Weights of a small masked spectrogram model.
Model: 4.38M parameters, log mel input, encoder arch vit, encoder norm layernorm, encoder activation gelu, encoder patch size [16, 4], encoder layers 8, encoder width 192, decoder width 128, decoder layers 4.
Rows from block 2 of the encoder, named by matrix and row number. Rows with one number belong to one neuron. Each number is 200 + 20 x the weight over its row's rms, rounded and kept within 0 to 999. All counts start at 0. After the name is the row's rms in percent of the matrix's.
# fc1: MLP up (encoder.blocks.2.mlp.fc1.weight, 768x192), inputs 0-95
# fc2: MLP down (encoder.blocks.2.mlp.fc2.weight, 192x768, transposed), outputs 0-95
fc1.716,074,165,191,158,179,208,176,213,195,203,202,206,210,150,175,204,212,190,213,225,206,220,204,238,201,218,241,164,178,186,192,188,196,165,230,218,202,192,193,198,198,159,203,211,220,189,189,221,209,205,197,231,185,195,228,209,177,192,203,183,180,227,171,221,202,189,176,195,206,225,196,202,184,173,181,208,175,173,186,163,201,207,192,211,253,187,185,188,194,197,187,222,206,190,254,165,179
fc2.716,074,235,192,206,196,189,193,192,240,229,226,185,186,245,221,219,217,165,219,217,185,188,192,205,186,201,167,219,206,215,212,185,200,217,195,166,168,209,213,206,205,212,227,200,190,191,220,210,218,210,216,196,215,209,203,195,226,210,200,180,184,176,238,182,194,175,193,174,201,191,169,203,212,196,223,212,210,198,219,201,173,207,224,213,173,203,230,215,223,180,160,205,213,147,175,215,205
fc1.717,084,147,195,205,201,194,193,229,177,168,198,208,199,214,218,215,233,189,154,208,189,218,205,166,193,203,206,171,180,193,187,255,191,185,263,219,172,176,199,183,209,168,218,227,179,199,203,189,171,201,236,209,222,198,231,174,176,188,176,223,221,204,184,193,219,175,194,249,221,211,154,201,216,175,193,190,217,207,210,201,228,195,205,190,195,185,211,214,203,180,185,198,160,195,190,214,212
fc2.717,083,177,175,210,183,204,179,205,214,198,208,192,195,212,211,202,156,193,227,182,195,235,166,180,207,195,221,202,231,192,203,206,219,206,198,201,170,208,244,207,242,203,200,181,218,235,186,205,205,234,176,221,236,187,190,222,219,186,205,167,190,217,224,202,224,200,169,171,188,213,202,224,190,196,250,201,224,208,237,198,176,206,191,204,209,188,196,199,215,176,156,199,169,207,212,215,215
fc1.718,103,203,213,175,235,217,199,186,232,190,230,172,212,169,191,174,222,187,211,213,198,229,203,193,204,233,194,219,222,205,202,175,193,208,209,181,233,184,156,156,164,200,185,213,197,174,173,232,201,155,209,162,203,178,240,191,211,185,219,174,196,206,204,197,197,193,212,216,248,198,192,219,235,209,208,192,196,217,199,181,202,218,193,210,208,199,207,187,201,210,190,237,178,170,211,200,166
fc2.718,092,196,178,233,184,174,211,227,189,206,175,227,233,179,173,219,178,199,221,233,190,165,197,190,218,185,180,188,174,219,206,214,206,197,186,227,155,234,201,242,186,221,224,192,218,249,225,190,196,195,217,246,194,211,171,173,199,216,165,212,185,220,210,214,180,192,190,200,182,207,199,193,210,189,205,214,232,147,205,239,167,196,198,193,202,175,158,196,219,178,200,166,208,217,213,196,215
fc1.719,112,221,173,222,208,207,200,244,149,183,182,203,197,204,226,202,204,169,234,210,216,179,195,200,208,213,224,222,200,198,185,169,186,217,197,147,204,201,199,213,184,189,218,167,231,198,193,178,189,205,177,235,164,205,195,202,187,215,205,191,192,178,206,172,211,184,197,218,161,174,248,199,191,204,209,208,162,203,218,191,239,201,165,216,167,242,183,229,212,183,199,195,216,193,197,233,218
fc2.719,127,221,170,212,224,204,226,180,236,210,211,160,203,204,175,201,159,185,152,184,202,228,194,196,209,213,191,185,200,163,235,209,190,188,205,251,235,210,251,190,181,168,186,172,207,234,192,205,206,233,207,224,216,152,198,213,174,173,200,212,201,222,176,235,200,229,178,190,210,208,189,213,175,200,191,204,194,213,215,181,157,184,160,181,215,195,219,201,200,190,188,184,180,209,205,180,185
fc1.720,123,203,208,183,218,217,219,171,230,173,190,206,215,206,212,196,175,199,234,206,155,194,224,210,216,186,184,170,213,187,198,241,203,171,176,186,222,209,193,221,185,188,182,205,244,231,204,219,225,206,185,186,198,181,203,234,235,197,157,210,188,209,219,219,203,227,210,213,208,156,234,234,206,198,188,197,213,193,191,203,188,183,212,178,197,199,221,220,211,189,195,171,222,196,149,187,199
fc2.720,098,197,175,215,230,218,201,205,193,190,195,224,187,179,172,203,194,189,166,187,177,174,187,200,204,203,183,190,199,199,221,196,225,198,218,214,200,242,189,210,215,203,217,247,191,212,164,224,233,229,206,168,179,202,188,208,235,193,177,199,201,220,178,189,215,205,197,190,210,214,187,234,208,173,207,236,158,193,211,202,194,210,205,206,195,179,216,175,209,160,160,155,181,233,220,207,167
fc1.721,116,207,179,191,207,220,222,162,186,210,205,251,189,188,220,188,219,188,197,196,187,213,203,226,173,182,191,179,200,173,186,187,221,202,191,202,247,187,209,230,196,210,179,197,183,230,180,199,222,172,204,206,147,183,215,239,189,186,168,201,192,174,180,200,169,238,231,215,213,207,212,175,185,180,204,182,252,182,167,207,167,209,212,187,229,225,194,201,192,148,192,139,188,163,179,202,194
fc2.721,119,220,212,179,203,212,216,199,179,212,214,185,228,204,218,176,170,193,206,220,174,214,192,189,245,192,163,205,187,198,207,187,223,203,183,202,197,228,181,222,187,175,208,192,205,202,245,222,175,205,189,223,181,171,219,215,192,164,216,184,190,174,171,178,209,225,220,183,195,148,219,200,160,237,217,244,185,220,188,199,198,242,212,235,228,213,201,205,240,183,178,192,191,179,190,198,253
fc1.722,096,235,216,217,183,199,205,218,198,190,198,229,195,181,226,201,186,200,236,245,195,227,194,206,199,179,196,202,208,180,188,210,196,202,244,158,206,176,203,164,187,195,201,208,191,211,174,220,214,231,174,193,186,210,182,190,154,206,182,164,185,221,176,179,213,214,233,229,184,198,213,204,237,209,178,178,202,208,224,146,186,179,197,194,218,177,207,195,224,171,200,221,194,197,167,208,194
fc2.722,094,179,190,185,210,236,214,192,187,175,212,191,214,208,199,231,215,162,150,208,229,200,212,186,217,182,182,199,187,198,209,199,190,186,170,187,218,204,234,196,203,169,166,196,212,197,195,174,189,183,188,187,235,185,180,227,200,209,211,223,215,174,215,175,202,211,185,208,228,185,176,172,185,194,197,228,194,241,210,190,208,196,212,241,226,214,218,198,207,215,217,167,213,185,201,163,214
fc1.723,117,234,190,217,173,209,226,215,168,227,154,165,216,279,205,185,226,228,172,179,214,218,211,186,232,213,198,162,231,182,196,183,210,198,222,186,171,214,174,211,196,197,193,182,197,197,173,191,184,210,209,232,211,173,187,204,211,172,187,209,212,174,217,197,207,226,199,211,191,156,228,207,185,194,252,194,178,186,199,195,223,191,205,175,213,200,189,223,208,208,179,161,188,194,180,199,204
fc2.723,108,237,181,184,193,208,218,185,193,153,180,214,165,200,219,200,186,158,194,202,197,212,209,213,211,180,190,209,229,166,210,198,195,202,184,191,197,191,199,183,171,214,236,194,186,177,235,230,182,177,198,201,214,191,223,213,177,220,219,201,195,262,193,193,201,197,241,186,211,190,183,217,176,228,189,200,187,189,187,206,208,204,200,200,207,210,170,149,203,211,172,182,218,184,226,201,186
fc1.724,096,214,203,203,205,190,230,153,188,182,177,188,185,207,205,226,189,197,186,182,214,212,217,192,204,188,180,208,236,222,218,182,240,164,217,177,213,222,187,216,192,203,171,202,176,203,212,206,189,192,179,198,219,180,208,179,195,195,186,199,215,152,193,200,214,230,177,226,222,201,235,195,205,212,196,190,202,227,180,179,177,182,205,220,197,201,219,178,221,181,203,211,219,181,195,134,187
fc2.724,082,175,198,215,198,216,206,218,196,203,217,227,181,218,174,216,186,204,212,197,198,235,212,207,205,185,205,210,217,182,243,208,195,239,203,258,199,179,200,197,194,214,211,203,181,190,217,202,187,189,180,182,191,192,195,226,197,174,171,204,216,252,232,226,176,166,207,205,205,208,189,228,206,236,207,207,177,210,218,208,211,221,189,220,191,189,203,223,221,169,206,165,250,163,227,220,169
fc1.725,082,205,211,221,210,236,202,173,165,184,196,223,173,202,222,182,211,204,202,153,192,194,201,169,161,216,228,196,180,210,216,192,207,159,180,172,180,188,156,209,212,187,207,209,212,232,215,188,222,197,193,221,218,176,223,223,191,232,194,168,207,194,199,232,205,204,204,222,198,207,230,182,199,218,197,207,214,204,220,176,218,190,265,179,202,183,209,234,191,196,199,163,186,209,189,222,234
fc2.725,073,181,204,198,186,205,197,200,213,226,221,191,186,209,221,214,195,204,198,152,180,214,233,222,204,192,150,197,182,203,224,199,213,203,152,166,208,202,207,222,214,207,208,193,180,186,189,207,201,189,195,200,197,235,186,203,203,225,186,228,188,189,199,179,175,223,198,167,200,200,201,220,181,151,233,204,181,201,210,216,204,194,173,182,203,201,190,205,214,178,208,208,210,174,221,180,187
fc1.726,071,206,196,204,178,184,169,162,186,175,218,217,197,200,189,154,215,151,223,202,234,177,206,186,209,190,197,211,245,188,204,208,201,192,175,168,171,229,196,210,238,234,192,208,211,213,250,184,198,214,219,195,218,198,217,236,196,169,208,203,235,224,197,220,202,215,207,172,202,210,178,183,209,201,182,231,210,240,215,189,199,180,225,208,186,157,182,199,220,175,167,178,200,180,203,163,185
fc2.726,069,158,194,162,226,196,225,224,197,185,183,193,232,212,235,187,174,196,205,227,228,203,221,162,147,163,182,207,196,203,221,218,214,224,201,184,230,211,194,200,201,197,218,228,147,212,193,177,166,232,174,193,229,190,197,200,223,228,195,190,189,200,206,163,187,202,220,263,177,191,213,195,203,198,187,224,183,203,184,153,157,164,201,220,215,203,198,191,190,159,205,208,193,185,171,241,215
fc1.727,065,200,204,180,195,222,218,203,157,197,208,174,186,209,189,187,216,235,176,165,236,208,170,223,160,183,217,216,186,178,210,200,196,227,204,209,170,189,196,212,194,199,219,195,185,208,192,206,210,212,154,202,228,203,189,206,187,208,179,172,180,195,162,189,198,225,247,197,155,216,182,204,183,185,186,189,204,165,190,168,216,194,222,235,215,171,172,224,192,207,184,211,201,198,217,211,183
fc2.727,065,188,204,195,202,221,182,241,217,232,170,191,181,169,202,189,210,181,181,200,190,206,152,209,206,195,179,238,171,220,218,203,236,168,212,217,213,187,209,201,203,170,208,187,208,223,174,215,195,199,204,228,206,187,189,190,188,196,190,173,216,247,245,180,209,203,193,206,221,210,218,203,196,206,210,220,218,211,208,208,155,186,167,195,195,217,229,193,222,176,171,254,182,205,213,235,208
fc1.728,106,211,216,182,215,198,204,236,182,216,199,180,165,163,222,211,206,218,177,195,188,187,202,190,201,215,172,190,200,195,232,225,190,200,181,193,234,201,186,189,186,214,190,177,224,234,195,216,193,198,192,206,194,169,209,191,200,215,204,175,214,218,203,213,192,193,243,199,188,223,196,232,208,156,172,230,201,169,211,188,180,185,184,206,206,213,195,153,200,154,183,229,176,200,235,196,163
fc2.728,142,219,186,204,166,217,195,165,231,184,198,190,196,202,191,215,176,167,216,195,197,217,235,217,176,225,225,209,214,187,175,221,185,227,222,208,163,198,205,201,205,170,183,233,190,203,214,228,207,206,216,179,195,213,190,218,203,192,209,174,178,205,211,173,208,169,188,178,221,213,210,178,187,191,197,196,203,227,180,208,174,246,233,207,194,205,201,228,199,224,214,219,199,217,187,206,194
fc1.729,085,221,200,193,206,197,179,180,192,166,224,188,186,223,211,170,215,197,188,212,225,203,186,187,162,183,223,197,216,195,202,172,187,213,192,178,228,175,212,139,190,187,183,200,222,217,201,214,203,187,222,220,181,179,213,213,206,211,204,193,218,199,238,181,193,186,212,176,174,194,173,235,202,178,234,220,176,230,178,164,206,187,224,213,193,176,218,195,205,206,196,215,213,178,223,187,193
fc2.729,078,181,170,185,155,213,215,212,228,183,185,200,209,164,164,215,197,198,205,203,156,204,185,206,207,200,215,175,159,207,197,195,185,164,228,212,181,229,181,216,182,186,220,204,188,211,216,197,232,202,181,184,206,233,207,170,209,223,156,200,221,193,180,194,233,196,209,214,205,227,235,140,182,188,179,189,231,192,227,209,168,214,208,170,175,207,175,220,219,223,191,176,223,194,180,194,223
fc1.730,081,228,171,198,161,183,199,235,217,190,220,207,179,224,197,176,181,219,210,203,198,198,191,197,152,189,212,250,207,209,203,221,203,211,212,220,199,208,157,225,210,185,159,184,233,176,211,209,153,194,234,182,178,220,230,193,203,204,200,209,216,187,198,214,178,212,206,184,217,208,193,189,241,228,191,214,213,186,195,221,188,200,195,209,202,172,228,217,228,177,203,205,179,184,177,161,188
fc2.730,073,187,211,196,197,192,213,171,181,218,194,184,223,226,177,212,185,179,189,222,175,223,212,224,245,176,197,197,199,204,191,229,247,199,149,212,207,206,209,178,181,191,174,194,196,208,180,214,194,188,180,204,212,178,199,204,216,208,176,225,205,212,214,189,237,193,201,216,169,211,198,195,181,192,197,178,168,189,205,178,186,182,171,226,173,194,189,197,177,223,188,247,208,189,180,226,182
fc1.731,084,212,236,203,225,168,179,183,196,215,233,169,180,217,163,236,211,209,192,179,212,181,192,177,193,225,179,210,213,207,219,192,197,186,211,219,207,161,195,212,209,186,167,180,190,235,172,204,201,196,202,166,187,222,213,186,175,188,236,197,189,199,178,183,196,173,176,205,224,201,184,173,219,180,190,230,208,187,225,250,224,218,183,181,183,195,215,209,226,180,199,192,178,217,187,202,197
fc2.731,083,178,202,180,219,176,222,230,186,229,191,192,208,210,198,213,172,208,196,171,252,192,187,218,169,213,176,196,183,204,187,235,226,218,191,191,203,203,190,212,206,195,210,187,223,180,239,190,182,179,169,193,182,205,199,188,218,197,225,223,178,221,196,166,227,196,206,188,186,212,197,195,209,199,227,188,191,193,211,171,176,198,218,191,219,211,187,216,177,201,248,214,169,186,214,220,162
fc1.732,050,227,192,213,211,201,229,181,182,195,195,200,204,179,216,208,230,201,189,244,216,211,187,205,224,203,196,204,183,174,186,187,224,181,143,208,219,186,179,228,225,165,186,209,222,211,251,172,220,169,168,178,223,210,236,245,207,191,209,202,221,210,204,227,231,168,234,249,244,190,171,209,192,192,193,234,202,191,188,176,212,187,231,227,201,204,195,204,183,216,186,215,224,186,243,219,192
fc2.732,047,189,169,170,197,192,207,206,225,221,218,179,192,191,201,191,213,192,215,181,188,200,199,210,185,181,221,209,246,231,243,168,156,179,216,197,196,222,206,209,201,239,211,186,190,164,186,189,210,209,239,225,181,235,189,156,184,173,210,209,166,186,181,172,160,226,161,202,153,231,214,214,208,217,212,180,208,199,214,202,182,196,197,181,184,173,212,173,219,149,187,165,211,198,203,216,192